Weights of a small image VQ-VAE.
Model: 7.57M parameters, 64-pixel images, encoder norm groupnorm, encoder activation relu, encoder widths [64, 96, 144], decoder activation gelu.
Rows from block 4 of the decoder of a small image VQ-VAE, named by matrix and row number. Rows with one number belong to one channel. Each number is 128 + 24 x the weight over its row's rms, rounded and kept within 0 to 255. All counts start at 0. Numbers have three digits each.
After each channel's rows are labels from the 100 images, of 14976, where the channel reaches its highest value: "strongest on" is what is common among them; "place" is the part of the image that holds the peak. Only what is clearly more common there than usual is listed. The data: fractals drawn by 1,000 iterated function systems, in grey. In brackets: how many of the 100, against the usual share in percent.
# convs0: first 3x3 conv (decoder.decb.1.0.convs.0.weight, 128x128x3x3, each kernel summed), inputs 0-127
# convs1: second 3x3 conv (decoder.decb.1.0.convs.1.weight, 128x128x3x3, transposed, each kernel summed), outputs 0-127

convs0.111:121169132148085109087157161169133112136118140105158128100134113127124131120139112140151120097111139129126100115133136147155118108098128159127139102095105066146090157125180105143102144130136121130162125137126139147110139168154132126130158159132165096120129095098081122168091131188167111127152085133100171116130063113123149146130125150101151118117140169120107154093148122106150131112147
convs1.111:171101130123162124117083133116110100126133136145127146121107148151121101127133168130112123140118107110131137105144145092126127145151125129110146067136177130133107161134110130142122086103141187136092109132165151137158126161140145126097111092101135121104110132150172119138134106074083160120145141149171121157154206110154118146128095094135123159150179147119140088138115126130120148099159
strongest on: dark on light (61 vs 30.8); sparse (53 vs 26.3)
place: middle left (31 vs 10.7); top left (29 vs 11.8)

convs0.42:112125104105108126145138126143122120096113140128092132142135097130103145123130184142143097132121122115127102119144139138131150133110098149160112113122135115137096155128101131110146117176165113126112082184156139112143135124157146117218115131126118169122173104154153117132141141125082128130192121138189132108102142084096111150112149165140127142103176186123136112109105132137143115107148
convs1.42:098159144107155141108135141176148125111139118168157147131103136116145098097122112146023126133153127125138166106122136133156103092134112118118143162118136131130133156123150146168071123140115140143092123101110127115131098139128121111134138135139145154114081135139173130135095138119158138107076125096064134156129164150133162105169097126137139102114157163169133131146146126126157142134103
strongest on: sparse (63 vs 26.3); two maps (54 vs 25.6)
place: top centre (39 vs 10.7)

convs0.76:145128123093148100127129124130146139175150131124146192127128117146102120114138136177150130160144116061118093169094130124114143171127165123117127106129161145082166119154109159123176134141153136117136113143162148082169167157162122145122152124143126120128155171114124149138138120132136110135124157142143152172127156195157127124136124102165113129138132117140141110086141144090108168115101
convs1.76:089159119115160152115111138124147113092122137169125069110124150137148104091113120138057119177108112156156157113145136133141104078108125165115130131121103121139112160097153125165082137156116136128101124081099128088126096111130111117143120135140099175149080098142134157126124144140127147097144107155119134093142161107084129158126091146109127145154145155138129109155121125118153092132165
strongest on: sparse (58 vs 26.3)
place: centre (28 vs 9.8)

convs0.100:134116122095095135117111088079106137116171143090120117144085119139094101122089101100135076121154099118120083135139098120114117154146160103138112142111118146106155097103144140120106145119123121113113140134092113091126129094118103087139096085135116120126132149124123173108088132118149116114117105144159096163107104141137153076074089103115122131121097125117106069153105120099084129107126
convs1.100:148098105176145141136156135159169146152126117128120139122175089120161072159150154158107146115130139131112157090123128145132124118122094130102121177148114109142145138144132074128148134122143100105151122125149129155091111150112160097167137137168106109111126105113131147116118134124162111128126122135073153081133124101090113112166135121093169099134137114170161141105153093143161127180095
strongest on: dense (32 vs 9.7)
place: top centre (52 vs 10.7)

convs0.22:118175082147090107121155129104110153130117113107137163141122141133102146145146095146085112093147115084128125115078122138108116152165107140133117107071096146152112113075129122139132134126133132105141112150101117155141142109079139091133110089134149102135120135118103122122156111111157093105087118124109141133118104135117124105111100094149106124134151139107130150062096113118145129046091
convs1.22:141070111086150111144142098152166119141145116145130080137157136141143109125147167105108132152113126136159115101121092105177121117104134132161152092108171082149129128138131051161122162082130147150137121084160156102114119122133149118104168109108129127142118132140171110146100101129149159120152104142101137101132175093128112146149136163092135110118125137130176122133117123152131137089136
strongest on: dense (25 vs 9.7)
place: top centre (62 vs 10.7)

convs0.58:103156146107133130130135109165113135150153150162125135153085088087096139137150113098173139088101150128145142116119128121124130128128145127128122103092133124082101137165117080114121123129112132142123137141107148144116170103116126136074098119121083109153148098082100113127049098169107107152135123141081101134109114111102123139148121170121104165115111111087123148104154175152154125107129
convs1.58:113151134129108141113101138103105144118111153146105113121147128108086140140094136162133102128111132119117133117153131151103115145127116106117088129153115159125104142091122161160124102157082176143136123144167129104085103133139189114190175133110114146124144126109149121095202151164095137101135131090180107136122121123108160149139145097125134096132119131107127153133090073099126137103103
strongest on: dark on light (96 vs 30.8)
place: top left (40 vs 11.8); top centre (34 vs 10.7)

convs0.41:174164153120146116153180137141150118119146141122115120110142156122124145096149151117137155134077157132109127172167149119146122157140103167162185176110118102162161131105141128136122137136115134116130121141162170093103135116109111135142091141134160148168099129111061164146119160182139118127150148143136137097136156136129146123111118080138127137130154164101169146141148119160145117143167
convs1.41:117145125100163144105064162116109101127134152136139148103103108140123093131096131130150126100140107156128112119119139121154131107091146105093103099118157153091084155153104121116137099125131151153104137121158100150161106186149118130137157103122127144098160136130165134159180075106076133124129102130153136148137143104128089145124163097133154168135127125145092095132139112069097145108117
strongest on: sparse (80 vs 26.3); two maps (77 vs 25.6)
place: bottom right (28 vs 11.8); bottom left (28 vs 11.8)

convs0.120:128122098097125137110123154155130140137149144073144107147116127101160162117141138143157151153106120159111067143173125116122141124144116109171123116104106110155126161152106098104131127129121107109103109086136119176117130180165119138164093126131101115151128116111148119096159121127159116084150163117172125152107141093132150098170205126137105132117125098120108139143120074141139164141127
convs1.120:137145131164130137112133094154111090175120161155125177116135124141108113106087102136119137137155097123145168156114131108111127128085114128093159159125123163081121142102123151178137127112158143127136175148149111113106129111147160130108156143131121111108134120145139146139143137092110153087131069024125112098114103132133098095114125079138139112133120137171133139126123123140119097126121
strongest on: sparse (77 vs 26.3); two maps (71 vs 25.6)
place: bottom left (60 vs 11.8)